Weights of a small image embedding model: 5.52M parameters, muon at rate 0.0024.
Rows from block 3 of a small image embedding model, named by matrix and row number. Each number is 500 + 40 x the weight over its row's rms, rounded and kept within 0 to 999. All counts start at 0. Numbers have three digits each. After the name is the row's rms in percent of the matrix's.
After each channel's rows are labels from the 100 images, of 14976, where the channel reaches its highest value: "responds to" is what is common among them. Only what is clearly more common there than usual is listed. The data: abstract colour fields from 500 small random pattern networks.
# conv: 3x3 conv (model.blocks.3.conv.weight, 80x80x3x3, each kernel summed), inputs 0-39

conv.46 091:504489477534491539437473494411456434495484497513443443443511537423510531485521514482426540487520554501494492426561501502
responds to: smooth; bright

conv.68 099:405461469473484500508488441502478538518459526431416509540468495541488523500492452492493568513516574497444413469482529541
responds to: smooth; bright

conv.59 109:538497449513498473556472517528515484554507443548515505442493489487517483506520591533489621517478497507547503424547442586
responds to: smooth; mostly blue

conv.38 084:490455472517505559563501473473429573521513499440483573534498535585437470499466488513532526485488503540491461595469499488
responds to: bright

conv.77 079:445445492473492504562522519435423555509492475511453500545533522476503516509566475444513422523456484482517546530523474403
responds to: smooth; mostly green

conv.74 087:488484411523482503444490482496524473455437465471469416421455532526500556485520594496421409452469497481499506525396472512
responds to: mostly blue; smooth

conv.10 102:474468494370507468517444521534543479486464471495453433469543498525486476503479430433503495495499398507426471514553497499
responds to: bright; smooth

conv.71 094:527525527520502555531485472564544441496534536488496528480388462475528469503458527575481509524546535464518507509476543570
responds to: smooth; mostly blue

conv.28 078:466510498519542428474517514571489568458448528526476420504472566518505542511540426427500485490413469507448513436565541471
responds to: smooth; mostly green; bright

conv.69 086:534445465505536457512539469495498489454503483482500475487523506516561501533527524571486530531539498549465509428491386519
responds to: smooth

conv.25 085:484496490415488502508472489528470567483456502465459459489465520464520509480498480410513558497428518462481547444497533448
responds to: smooth

conv.18 107:444536533493545459448466506510435508496518498386410441475515535497541525517487465500532404479582422517517492552505545473
responds to: bright; smooth

conv.16 127:492489480515520525464483493522354495520588527443552502548449486555479519406471493471484527468486424564489477494466552461
responds to: bright; mostly red; smooth

conv.37 114:427523510432500506560539548533465501489415516561482496527531495495536461513500496512520523490504473568519545530511532522
responds to: bright; smooth

conv.0 083:450509489493518498499474550510546457517508466547530428537504514539541464515506581484506372516475466564489454520551431519
responds to: smooth; mostly green

conv.52 114:513492485425460480452508512492536535457490499460571428444533546481511507558492578525507447480434380489567483519464608486
responds to: smooth; bright

conv.57 107:490501532492490471500501464451498472551529522449514567439451536451438482485443534466495521519489451416467495505533493526
responds to: smooth; bright